From a checkpoint of a small segmentation model: 45211 training examples.
Rows from block 8 of a small segmentation model, named by matrix and row number. Rows with one number belong to one neuron. Each number is 128 + 32 x the weight over its row's rms, rounded and kept within 0 to 255. All counts start at 0. Numbers have three digits each.
After each neuron's rows are labels from the 100 images, of 14976, where the neuron reaches its largest size: "responds to" is what is common among them; "peak at" is the part of the image that holds the peak. Only what is clearly more common there than usual is listed. The data: larger renderings of crowded toy scenes. In brackets: how many of the 100.
# gate: MLP gate (model.blocks.8.mlp.gate.weight, 416x160), inputs 0-159
# fc1: MLP up (model.blocks.8.mlp.fc1.weight, 416x160), inputs 0-159
# fc2: MLP down (model.blocks.8.mlp.fc2.weight, 160x416, transposed), outputs 0-159

gate.134:198115131135165088207118078131125070138081116070101115107153168097157182165104128145094111123138156155106112143123098116172141087125104057101169172106145125202152137128149153120122160108084132132131149185119127138105120128075163160132133143106094163118123115090126133133163176164073125070101140174147127098095120193095128127138131158108116081082112166145124126062131105123068146182114121143111124103139108053136139122137169082036145156203150152181129140132175153095179141183154119
fc1.134:087125185114114119116189205181144144140119118160133118140087129087087165122123117175090129125096093105141127165057105128141144148136127127155087115117126125117119111175151115123129109092159160126161146095088111114187146146110087103136151135120184102083167161234171142095129141109200111206136148152130170100109133098128104124144093148139119131156105077131119062148086110152185130105143175113164113119095072099100076068147122029136135109190107111107118071144119061080145110132123139
fc2.134:118188146163215141161067108074064124134112151101110100136108111107104155116204140149111154112125163180141046171150142125081129129154085070104142059136110105123123093133124117088094153159116090102158116103119090125158153176148127099143142101083118096114095083166116133167167069130099109148144090109183197112186141139140114120121142152138087113135115104124187171142123091088079059086144152088127117111128182078132089162092123148152137098171096108087132143147166125110124120206131097
responds to: rocket (100); largest object: rocket (33)
peak at: middle right (25)

gate.389:147174141132158131128129066127110126088178093103065107134112152124155205095080080191109099073138135155143137155154113126180083151062137099183149082179131123153118148132160104114163140143177133083166168108146156103177114117134113139110155114157096153140144101107142118095150131104054095085148156207110168079199144102116122163118113165121130122123172182083124072097112103105146106181114184178099125065127141185123124115115129153111129090109103129093131139147201090125136157104091184
fc1.389:131145129173162129158130069203138123117099154127144164089083126126081128136100111109103128126115102151150107117140142156131131071109109115144089134142197126148198065083120157103104083175098083158194126103105073127109144122098169194074136176137103112142061194158123147143118163116110095105104123122142106099163082106204141182136074108107183119160122119095113100163115109140177155129112090112165134177161194136146119147103216134150122041140129149146120100110077120151120177131151141
fc2.389:174135168163140104128120116088153121179127140109084133096160120110078138097116133127183151064150124150129110134140152157065157138069203080130108070113118133156098163149149121080166092199058126098117167118122130108139090057090097111133135111145136171081097132184140154112149067162121104110095186157099164080149111128064154161158110117134157094118115164105168155164126119082107168114153153149123135128164126108174184140162153104188101121127155175121211142091113078148147129106081181
responds to: bottle (96)
peak at: top right (42); top left (37)

gate.250:114142168120154087131138071078107128105143073113094184148197033169158144126107107132111152139091152136173133097160119065133156156134122096140117188092171145113137138132100125142100125149093065085155123130141127121130094141133101104125139101121114129179159116122097116080126129122151186152100174184180083162163164182149104075051148120169156109105119183126174157130189148067120079163115115127154093134143090105150134058160102100147067159063127129112084112132183167167131121132102154
fc1.250:133188111110115143112143093101127161091190122152135131187180144134133149118148139089051111115167123072130097118083094099113133096104166097123135157104105119166170158223195114121102113172157109110089161166084149105119108143093150075126128156202125112161150153099142158132137131132108141123124094106118155112125087183132103122155152148111129126146140141118103203093120159138090078119063089161089111151137056077101188117175147106122072149060135150063160145154096113083071153134121084
fc2.250:138112145115121098130127190119134175132172094085119142157154107133158106151148139087152102116115123128069142060137055137091086177125104158144140131158147116114170138088111093167149130115096132142094134110094090110086128143191208098124130168084099151152162068160115182072166112089141128141155201192119175125160115087095120120128127113116177051172170159126139206161105148084067088140168120102143135141213123149119056132118114096147111065141118134161158096124121151153147148111122127
responds to: candle (99); largest object: candle (44)
peak at: middle left (28)

gate.122:098184130141079131147154145079183120090164098115140102100072116101167110135190106123111081100088186104150089093160127123149062198133107159117132112127149094125145126121129179106144143072102135129069168148076132104098132090135131091146130183136107080141071082155140132150162104122202193143107112129182133078130112109130107124210089121042178116059136142137139142193158117104150144077146147115135114199154120167123141102164069120162153152100094142118083133118122117137124121112167110
fc1.122:178144093133095145123109124055107074121104180092123144132116051118106125174159130135107123137135183094098140039147124177125101148135092104223187151115131127124106105153096093064113137103141117139103110117150118116141163127073088108083115157169154131194134140136137118133111065123053120138045106128161107145104109128085143184128111120166174123110185128133151136120126119128109179148097102076156070158095079137100115178112140116179070087139158184129197137133129112087103116117146116
fc2.122:154118049122176092093155178111104132113133115131164136151146118111127108136175164085135186110151160148145183100122186154145077136109147120151113179119087131129118111144147158059177072135101124144178093137135165158147124124145099136173125103142129114132121144137107140134164145084145073085155160153123187134073114113193113077105123150070123113221156128135061127129091137133111112053143201061071138158095148138182154120174112187115143126127101110114107138077192105114134083156092149
responds to: umbrella (32); lamp (30)
peak at: bottom left (39)

gate.80:170100157110081127128133116166122169094108148094090127146157174144153102166119120094187173092122109147134145091135101123175087141086135125168146215081126139181155106138136116139117132088148099173125111127155058067118139065137093118094157191131149122106166070134118127132172116083127141101111101118178108121114120136152119154076057178106125148130157097081145111115153150091158185162109087074130113071116115080141058156116163088163137068100109084166058099180120109129137151134092067
fc1.80:153143079159100095086156193164157107128138107052179101063080106158180121098132128174060115187204118205144128175085153142092125120153135169082107071107077122120107129118140145104130114149117133109142153146081208112153142131117140126081117119122178109191164140119189116151114130124119181129189144130086111098108121128084124086124171153135132101161102116181107123142138139116160201148204122167096120129103173166155099095133131151144097130109147130074121166135141109138105171174096128
fc2.80:123093151094145116128153070153106064148118162163136117120089178079086145148130071167123146162088192127182064121119114100142148066132108072110141126149097146092088149141167125147152093160148163139138101105170102154113209125128155112132082093122105154078166152115071121112128160088124060071141139095094164145155146122120137134162140080119139079148106131130159134122103068089083123056148154079122107162130171088071165174110173116164169135072154143149153065127087167116081149141126149
responds to: candle (95); largest object: candle (57)
peak at: bottom centre (30)

gate.74:117174122172106122138120109110118121106077145164146208090165115107154138107110073167093116092102120187133106087091096138194134200142109093150168083109161123094118154158109061115144141145146064080150140136112080139117156164123148132126120134128199099164148108027110124133101104141116145082181139138144190064082130080154142168098110152088106220136147138082096195127144139117146128138143148097097085166156118117112094178134089189158115140126149167128145109136155090143132078116143140
fc1.74:123096185149120168122115074117128104106085104183143151046142129139154104126092091120139188159134135139154141144119133102121112093160165144133187124166156165145117117159170146185129146142088108114085114122148193091134149103132039154171144150106160141092092160166150130139112173195167119073123113179129079160091143092114169110081113132124112166137134119166112107195133160160163195168116154100136101139146143150095159116130148160137134131135159000109117168112151130092129099186126122
fc2.74:102085112068164133074206114164117117141088139084133119189072192144142154154134135133089117111117129132122131139116149117088106178125137107110137159117141175094147089118109109199174121083181095118127122084188123174131120139152116119156146095191096084127092145090175100103141117113125143076157151124168165059135130150192100124122115158075119139152104082115150143079089103064118167113105097075149121159152176121141081095110118105101135163132138179157148060167102072093196167124091110
responds to: house (43); car (30); largest object: house (30)
peak at: centre (25)

gate.393:108137133134117125177151147109070098150061089108130161137151181188168137140154127133116091144132099122117168163085172141159075164147154097123143125089083115138160147146067136181116125122204133125134144154149152127136099108180104078141099065106107089160151149123110042137160130135168116178099147151102124114132148147160111106089093168178093109187122154193112071100161145148165175148054088149132151106106152098154137180101085113072119113115146161132093096088144192123081163161075166
fc1.393:122134125104162134094125095102103147089170158150175095092115120134110113117129127124105104082116151112085135121183116163120122128096123083137157153139154102133062137078153178124145105112142148174078136150117123156139121147079191131174124109067183118163131099104098185090072148056138128122135129156183137131143066151146152100205111148059148181124155154073143091165119096094142141097115196100105099111105098173086137097179200098159198128185062132094169154170101139120155101111142145
fc2.393:145120089095107130136045173054121166089168089120143146149100100133192130164161043180137097070090121097097133097074125165157155074098147125129136162087145124163161126165148129114101124089079164148204131146101119124117145123159153113188134133162138143130125105131174102058177074061136170113061136118126168144141139144145177148150139140126142157135125100143116056072130125162172150089110126108124161162116086125126129161131123130135169163137160173154132081115097178110080178130137182
responds to: candle (51)
peak at: bottom right (50)

gate.346:087172099100130136098204153141071126113158137132186147130104131155154136133084112142103143076158192153168192143079164120144149190130092088114158107124116168105081158152063135139118174101155099123116150109119113137126117149082168179146175080132111155134136176115161100107183146100094143087137111112139126103149154110123115077050133167167151161130127174164113224128104188095142091163113093118135136116148130119063109151115137135117126234093158118124137186067116129121157170154145125
fc1.346:120154086106157162177153101115149103134102212146155159122084150101193125152115163116118154078147089141144100160072109137108130166122094121129114181187095160168163142133082145113133133111090135134060096131120180083132166086208131091148171093116139148108111080170167081104109102099170137104143093091183109127105128107089146110130196086113111150103141067110134165187175097108148139067120101136135106171186122157106122178107147154083130112070147129071092102136102061111141107090125113
fc2.346:138080064091131100144107128121120178129122127176134127135116111151130147114114130095071131122183140126130103145065184134117136158089118097139150138112160154136124146138100142086141103179104159156116159115088136107097217143129145174088160095107139175162156143119086195157126119050138108152147172211153158153130068094081193082149129121123132146149125164122140144086146084070113131160137159110172092139100110132047119144130107157149148057133147076101143130185154061091192103077095099
responds to: house (100); largest object: house (77)
peak at: centre (37)

gate.374:103137119114093121118083106203190129157142114121089163082136099181114155178184100186124140109093153074115108170100129099112080119157096173098155162098122131172102077127079127100145108131065112078178126135103101131152127121179128140133123126080191136170168168120143063153167091096130118127110109198111183105115124092105144177148134139083072115093164169122116061101136164132116146157098143145177127113130087162059133065124115063170148101145099116160161097098150101157165105137160141
fc1.374:135145137096122092086155103136145093103128111163172124086089093146115197101153167103154183126141108121157132148120131063159100124077081099181118108129121109154106181146113078084144112115125134074125150085185156172194173105121145139170181158061106106151159063179094161107147151100081060095111095138143162113119136098129116162111074141106153171085097110167113157090164074169110081135103065102160087185128158082138166177134157164118120163150108094093105120139130134129124184170133130
fc2.374:127073151196141095075133131126077076097138118132204060114132064090134177127138136165154183171114159102097109128141150135145113119120137132053112164101145155107189094112123120122181156139151100149124097050145141151131117108201159150152140095113152131083169129133087089126162120140088123119131133163085159127154136192130152169121154115160136122139123087106126099081161087136124052142146098160118136125117136108141146072154060155153184157120159101166119106165138156144076199133173052
responds to: house (92); largest object: house (67)
peak at: bottom right (34)

gate.82:108110133089125093139141094143089122142099159121123136206179117102138169134176141161084129091132099155061119133150082110129184126172138140196139122126118151111167094120135159114167095046090123096104098229143089106196155133100133139079156162107183135169161078130153155160175149105133125124144070144141147129108167144131129089100163125073126116136137121123155100163140108110083166130142120053131171115139164112052087128107155100155157110177172085171058149144156089101108159127167152
fc1.82:131150155146115137092154135138122145062085164110101187129125135121146163141067139120125111149163166086131153174187094134115153115183136103135087133086105131119084109119195159119153157088197135177134131149105132071091170187099068204133192040096160118133115141144080177145140163156132107152114126089089125107089091074147155112173171157092158134118104111145106102176106116136106100118184156133099124151154141192110114172152169058102170163138119089159119156098156127118159124093142076
fc2.82:065150207104151150131178164132118118071143080100072130114161075097132074107122072159068175155128118149143140143076179112099118113088107135106219174155097114180154114101119130128100198117138127108116141083146123155165129126156104107102167107120154148140142147129101157110115122106154155108121161180154163116137147134111128150210072125159126161180064161114109130167175153148158107123169164154108171156145120094194056140145161147096086143110122123091070129119120079077139104150171112
responds to: rocket (47); bottle (30)
peak at: middle right (27)

gate.46:157153090185139157149121126132152069181112152097123135143118105117145129110165117115168187086104149168086134111093162154141103112107105158121095156132078136129040131120136112126141183139133185179080131111083078118078109129181108128075180102070090123119078115116133104138117149138084161131132174125115171132130175100151183160118160075084152179107114144112092159190141069136145144114124065211104113093137132128090141197100151129108171102162153194128167134160101091081112147164086113
fc1.46:091158122115123165109149140111145184161076161094099117153107088098150078111130168089076187157185168177101098147129094104124135109113117177087105148152096171114130095159181140123094099118139148146147115119143098125182199122163138131132111125135146151166203118142117153116121056121120130107132163104100085166129045118154135143166146118140128135159086141160092079132109118106084095154111196192120114152184178100155113109158095116106076098102085098178078082161096117122068111121207168
fc2.46:104133078159182126087173100116144142118151173120111178115152116169155154130072135120147154121121163134191117158093128143116117129052114106061133103158184148120115120124142107159087082119079124077117130173144176148165056111153090087160139191110093168124161119112166121156114105092128093099180135179128121098104140099091102061064152147105085110123143141163131109095175186120123127122152096054135153052114113122160129136142098122116057065154111211152150148085109150164123098142117139
responds to: umbrella (97); largest object: umbrella (80)
peak at: middle left (29)

gate.32:168099129128165112128164116107133110089118145127168183121162064165124196123137168150150133096094094123187145167158126118149175141170102025142084165093184133100118115132170164114132186067088177111108140141149133114109139176179173155150135092103129143123134080132149172058070191099186137131111149132139145118173110117111143084144142124100075110064131125185178081161108157124107116046102138106117108132143158103155128153126140133101125139127059068159052130130124145131151128130144133
fc1.32:103081086134139095138064127133144162140110145188116080067136104149108143179130130131126123143163132136142113132085107097089106075139136090169086098096076146172058102117118157153150105174150074178179068163107154170164169075113095071182129186159135127072135116142109078094118119163144103140083107141084171118117149140189097148147143152105158126157123122112130159141187130139131138178118127100140115119107213162107078125110101128105126121215126123104122178209143134159129103167175133
fc2.32:125081103224124118152127083104194060131139105115137147132131186151118180195098151155162106154127044142072148160098155138071134097158121121128163158156108120145143117166119078061107107167126167158134165200136138108124096110069093090107105143102190171118151077099130160125178094139122079142124164111115154122115152147124097118132112119118189092086143093166103073149072092141137103114162133136140099116161152120172180135107140041163112113132138121094117078139120092123180115103157129
responds to: house (48); rocket (42); largest object: house (33)
peak at: middle right (33)

gate.0:161097105108195155135174149093120179087116114096107119168110141081080129149154095170131081139066142106118112081114122112100139138111134145129119174174115159077116144081115111117113092159208084123178186080101141121132152181126079180116144140188109163158193211123107139122138062064128093137108119090143109109093150087103188137139125136147113149139091107088115133152163143175134120143109151182120120128062180102149141100133115071102084130160165119158092097182104094135166069102125149
fc1.0:090151148137166087054159058108100099107120121142113096165176093065156151145131170138117171088112135144128172122055177163125154087156165146114143147136167074134150145110192149142154117130137115125073138172089175107095160160072079161092132242129127154153130127195138100155135162075143127077140108167149147068058103147143106154099130083154098142130119120112098143090077118131128130148101116126124100114174049159082130118146165143096110126119151116168139125113146105108114193105153112
fc2.0:148100149094167122122123093112117188128130089130125091210078157152070161089124133081145114129174124145137111189138150170091112180167124173137121149119120121141106139111109086058066101102125160122155195110087135145130130130115144129137141090177107151125165131160079169148066081162093101124104161100121069076166129121107062107096136110184096133105117147154137130162120156188157110108158145118130143055165178147132099148146132048076087131171203095154106145099159107090183120140122106
responds to: bottle (100); largest object: bottle (38)
peak at: middle right (40); centre (29)

gate.192:055066103181124218166134148106130124121125154136150106101128167059162084117123145157148085068140164100157128174095124093064148095110130130114113153146075121103135136131148147129126145173205134116135137127153148121066143102100161112144137195120090080110146138142117120118122125088112078186163145085098155104109119082121131135169127161123064128190121128093135150155081147151157144146185133090152164077179121149116131071123098091124172140088171072187094046110103111142142099146119164
fc1.192:085139074128167168129167128141100131140119124099156152123104087122122058168071164127218115106172155104085139139088161144070130114104132146097136176111095142079129123157121161147140116133114140162111154113104096165108124062110127121127101150077131184102124110123145077065045095095128121122089129171136197148114134085153148127104123141170093110132130058105152198185149154123122124111140088095118172162165146116119103141148127130190147133017150143178134114211120118152146123098130171
fc2.192:182163129146183138122151101102165129166120127098164127087110160148161158145124180097078132140189133105163123132074109128175107166063097071105084190108175123135149134126111140193143217102062113096141168167090163114129136183179175119134139100070103162113094125123179120124076094134139142171170139158094147156117180123166148107140133110111143159184154159125164093082148126123068134110127135132126146147100141149144136140131126144103088113089195153114077055151141089128076119143125054
responds to: house (47); chair (30)
peak at: top centre (28)

gate.116:153107119159128165127105075101165160107110147128173123108110097091121104134153119128087152075171161136168102084099146125148098100074102161166106097157097151149094161124187115092183184156183063123122119143115123111169103135159136101152179155175195162172126142107127088115102145126100171089171144121117159085097069191104173102083114155115118129089150180138114060127151160130138128161098162120167157128187147148074093127121077082118124170093130135106054088125103176178196107169119134
fc1.116:169111183077124085158129118168142142154124084125136055156102159210146130134175137078097150106074075156077075143136144145105134161117116159078098134094148092139124165126141078098120178120147129156103137075135165128125094110123145158181124182197164104180121120127057161152119136190125170129088156099090165099145082181137130102128108117108095051108157178123126124184111164104187115123155168162172129104115105107124090174154120128113130173141142100136161129152164078128152091170146184
fc2.116:130108193181092147076125174146150117116133190106112116145174096159164158126124104135154149158139096145157151091105090121133125123167099117142176110175075119084084129112180156133168052170176129127083071167122096120135141133152162108103068128147146128115181151128050101134147127155122156108119123109137144131070116058119095089098139116115095151136075078170165127130109155197145120125162122132144024103110180135164127123099145149160104138146114052110142144149164163154026121122128114
responds to: pine (91); largest object: pine (35)
peak at: top centre (27)

gate.2:212116106075076120165185101103182138111145157123103109145155060127163148162153176161098141115118129098109117165146122092160129134125116095088170163106151114141103097132157186121150121145083117119152121157116191115105093109106072108117128130122147100142135134202091189148079137090153144144113146160126144101188143156152125131131130156103121083183124171124138068072142164063118101151092149119094096181156058049077128105113155146118160166107155087097152143173111165061122169080152166
fc1.2:132123145136150132181133138086146145094086112139128166087124088110101220152157128150098127165074124156085092157205170114139160121128123132163071140109109122173087101098131140164165173166102134123113161103158137139062160149144112097149158152070053123155166075131088127134148136106202133080133138180117180114100161132156127075112136077140163090150132156103139176076101172180095104165162134106123105129192117041141119092141139150088105129183121154128113054123155146130144140100089103
fc2.2:101138103171096071155100119199165140200120129135114112117107133090157125129133203097150061128126133157123142114078136107223125173045112142116139154093105134098122152168106161119089136131111141097128106180153151165116117095199054143168156103171127097137190153104136159074101100067149147139144137120149152098085135108162153094119091114087107125145166127098137144100114060165126061139145105151111147103137070071157119171077180101132104109108109136112154136166195120095153147121137103
responds to: candle (90); largest object: candle (31)
peak at: middle right (37)

gate.144:059175142177133116125095116119111121118186036137094101101122123154130088114158158151165149121104115153165199082091114139168087099113101171193154142093106179140176088086120119172151093043157099157156151110079149133134120127128090130132115068113140136148094153142114078118182128162104134072172104166199140129128138162145179135171145108148166123112113113140143157156102136150104096066154083143173098118146113114114101094085141190128106152143121103088110106093045106098078143161162140
fc1.144:170113164151108120210179117098177208123129084108115152154145162163101124141109072105165127146084106141136096098151091162107153141147085130095076153106178154113132057159140067092157141072149158101214142119133124122129107117145162118138105076175067096161127132180087215055115177127090132110136096145163086153116098158112096099116171091137132151080109169157115117115117157145090138097078098118124173142139157126155128164123171164157148085159093141079178116145139106123158116110153130
fc2.144:127113159145143163057139109146173148095108134176169126145177147116126109086181025171151189091161124048161146155077135195076140116134131120142086134107085123143143161110130138175134148123093070116162120149120120128152202106120112115148105157187157100117117167112170090054152066121115126075156115130160082155134130137104123101104098126089117157136137102118096115119132134131113128082109132115204126065113108082100139115095161101188168123150100138122090219168172134116108110100142141
responds to: pine (82); largest object: pine (63)
peak at: bottom right (45); bottom centre (26)

gate.112:057132088133075121081157157111181159089153139119096132112206106175109169139137099133142142099096089106162109172095088132080141134149138120101099126129130148111155169152113058184160087102126135177108181113125169113113101128066105122133199160161093092111139093107191130162112131105197170107120078117163088142110142145154142102150138104149150081096118138091134138076096149100085110100167157130121086133133190189111077096148153096140134161157175060098143162155151171197119171125107118
fc1.112:133115112158140095137157060085089135134103118179155128077094175129111119115123104050074143163092146160115169092095151093117064180146097134147103167184141129108118124123083125119173179184137163103209146176137127127107107183130102081131047087134163117114121101075066107116152106114182108170130119111117132206095161123128121122134074195145131143166159082116141136095089135156168190156125154115182162149081130167146103148139105162131156117147108147097129132144125160185090106144130077
fc2.112:144148115168146173128156135169165113109096165187099104124083097106145137136054090152082138162087131150161127099160106137110128124054150068161149062131209089166128162139137176104164130182134143189139127134101082107134100096147138093113146087174105150130085083152152073162144139135130079149134167118078127124157115071229189139064152160137094129116137151135093134146171145087192140160114076132149113137155143131106108090099109161138121160117135092088156107091157112075100167132117155
responds to: rocket (47); bottle (45)
peak at: middle left (41); middle right (27)

gate.292:120075051153152160121126140089102116116128133124127133064084126149097142151162121161100094147218148126146139161082103158141134197137069089149117141138124122111157114159131126105104134133065106161115110091108126133079058104191123100151138108131098126121167167174116147092136148134141118168155150092123139210129139097116141081126151089126052133148091147097108186135121133083086051170141083132136112166150096215120109113121124160150196191123179078120121108111122091091166139073161119
fc1.292:089167115113099102108096103138123133147066088132056097158160186137104142139127105136176096173110104165117168082141136150153203129182146106096083116114104120149199123160086073085084081149076192133148096160177095099078106163126135164109071081037111134108093168138105111142127106153144109152138117085084164169095152166139121094137199148154128113135155085156074179122149135115163085102107146150154147109142100142091124164090165139114100115127091161093158178126104091105142142144165127
fc2.292:115076136179117136116170143119115127087217175163124133115118096142192090116135164143143156135070196144160150109195126128099158149155178153164151117096116060159106065085093063131141078140086150116133098106158076179133101111118135081198135177136110155088166141143111105117103118156128109131120165131155132110144113119099126163153112178177137041166069098098118181113183111159082143102111131117183120128117115150134140088086046124096135092114139104162118079114092148129130137125141093
responds to: house (98); largest object: house (88)
peak at: middle right (34); middle left (26)

gate.334:183117106105137075136134038141144129095180114122101128089190157125147129137114121107084135134161122115145106108178188137157164174117157157135129108143114151074098130099125110084118173144107143146143100159111135093049026078131174189186051126100137119156125133159102136105125146106130158106090135128043143145125103114139137084108114144202160121128113112098130078162151140144129132143121095092082135080096143118154080185064094119074162158129117123101100103113097078129095095066119164
fc1.334:165146137193149106156177160097125105135187123092104089125162126129192117073203099100155144174149114138078134146137152164097135113128155069134074146104153152120108109119149154151084165115155173143134113138178081158094056076106111105115092149103107099104113245085162131121150166113109141107090115175104116114076173157145151142129138103109102097167163131119087103156084144146118110142141093147125183139108117087172146220150069085174131104101124104138100102098164102160160109114110165
fc2.334:149078121120102124094137097083062066089085110159120112111114127079100134149106167097105129173141104158127058135101132093187125121103167095145137164068130103097134099134064161159208159077118129108127146153131125161088179130169156143088146158091132110168072144152147141158139155114074125116130105155091199154132128107220091120086149129154156123092191116094119116111157061156092119184162147164138155127106147122149167194111095134131123125132128092179183150175155099132104130067104115
responds to: umbrella (42); table (33); chair (32)
peak at: middle left (30)

gate.69:141120137149137127093117159132157130112177107173120117131068177107175146139176111134124092138094178105091163143089129110074156099183131128117111108093101131068117147081184075105136146124101128113089149057095115086176080124089113110143114092158135121151110144184096119151129151122152122169156106162193074144135149165101168137189154092096160134050066165114161038159152144120156166146086092144099106105122177115118111159091127141170173197100101168135135136159120104133102187150175085
fc1.69:153084110177132123156153149183179127149147178158144050092152153112139141134141128131086109119129117123066143137105073104107177078186125120080121158150100139086121186121148157134153113147084119121119105107197171130152146167081060062073079114214069170145155137182109136098127148142116102124162130126149151108078118099118147145160183125089111186147080143130188087138171141193167140102058117135112126115158140128104093118155130150192145161139114175131109124167135086091102120130140143
fc2.69:146139090167111146128092160059143144122110152051127127107129177110086067088137190113121168111119120151159135129140100147123141145173129087166143117170162076125069085052047094136101104144090084148141097100210137124153156112120129102115117087129122133074157130179099178180184121122099144183152174152058140192066141115080094098145140140106139103168111126128145161138136103173132158164137105161105134117166148144113149149114142206140130125162145139143135196122116079130146192112149129
responds to: pine (100); largest object: pine (55)
peak at: middle right (32); centre (31)

gate.363:124172119133095117135178123125182125123125137143141160161159090121074099170196176123114110121148119112072135171124117167190156127166128097123148125098111103141160241060121103158098138156146070150103083174110092095140120196089090161116124109167122148166217087151132085124090103098071145128105177074109065109113116122110102131084171112139107062147099125156143092160181144103124108060091114141124145124102100107082181158108127134090108121120137082091159144097087123139116124148151149
fc1.363:118098113064165172111150165122128116115128127160145115100054146113113135144066190075138173141094126122113158120134117130140147210081081152086110125148164154141116119161146073120099113104094158121108119123075135113100129154151127184107166139137189151154064143106104158127165088123120124184144134118134161091156096044111162137170170156148057142113134132129130157093134145135143159154163119104133168105164127117237129153089145110136073118080106092057082087069118101107167133148194135
fc2.363:132093100077158115142087105087136044141082126124058145176165097126141137163134121092085092054147123121173141159128196135147162171135109103114113139130134136148124075098192164071159105112134130111170144126106082113098123121156056074183110153171137172154147104191151132126096127164099106171091042106083109134069103168133149144131165125136101106141145084134119151095083119152110105162135103119134139164204107135106135175122172124069141082118176059128147152108096096131107167122111133
responds to: rocket (37)
peak at: top centre (46); top right (45)

gate.251:152126116134111119148098186115118113048085144103091101112129110105131111084119124131117172152090144086202072118141120110158197115160172034184137099169154115137133129095140114159147167137139111091119135153196097109149158112134157091135153088160090116148161093113141099097097112103141125138160131152114127146191105095165096087142040158146163135134158177134166117126185156127135148201153168176161163105109075054145100148109144130145116057150121151207088122136127153115124158175139096
fc1.251:108095138141088134142140107133136096059115097093064101119124147147177166168124099119101117119156143138136049162163094156141196149136128092163157087180096086115118109129062126136124164104140140122122102154084130163158108082103154140117129108080170110109173187116119100138115091127112094201155132147094128180175119059141093109127067152136122139067167102188133164152111124149157111167189143160141114098093159084125140114167165162120069216063162119106149091116139152138112149190113090
fc2.251:139172132083141136157162138138107059098132170148122118111131142099148134186106068190101119138168096105132111159103154125176092106059163129106144060073116146130136119140125110152123100153106139102151151138167213105068119135091141158128097153095137129086149143134135092145083145115177090110144043094134157183152093138076102073128093140041138140083108144127174138118182129092113169136178120104148189122112130122082137098131169090101161177143130134129155151106227153153089102154142100
responds to: candle (99); largest object: candle (60)
peak at: bottom centre (35)

gate.36:158100172158072160127088163121143130153099130182140088136104147184091141130137166079142131143162055175171137121180118100170137081066089134111095139129078141133146113081148080106115133111091120147070121092135150071100129145178197093152176145154093111133130141076169128138115100067167144125132159081062138134122115116097185091159102070152106101102135132119146111119113163136168102142140171175151196129112129135182130052155101103125144152207140069160110151078124142168150127154102135
fc1.36:122112160145060161141122161126121118120108113125112108143118151146108144105123136135141202072062165202062088121142116111127200085154125176097063116140144131136105098095102084152136079073064097141100098123151117142156095156127096102149116067115139094165079100112164130124109165120155129129168119060108126160128207085175126138149096111116177093162129112150134163153175158146081112099116119185102197133133153085181159117117135116197108105208146088142137092119101124139150078096108119
fc2.36:113149074153161128135174108114144112121131081129140134102185155131136117100123153077086100092143166080138155148217137067129111152130136117175123149141150195095113119161128077115145142181137183125108099193104138122087158182090089154104118152176095151135106174118130122079099062119119157077085138151055147123163131128119160100169070117139122191101119092164065138152144132069142099111120090103125135164168117142091128086125127151156100074095201079124178196138111077129135158113141111
responds to: candle (65); flower (41); largest object: candle (35)
peak at: bottom centre (29)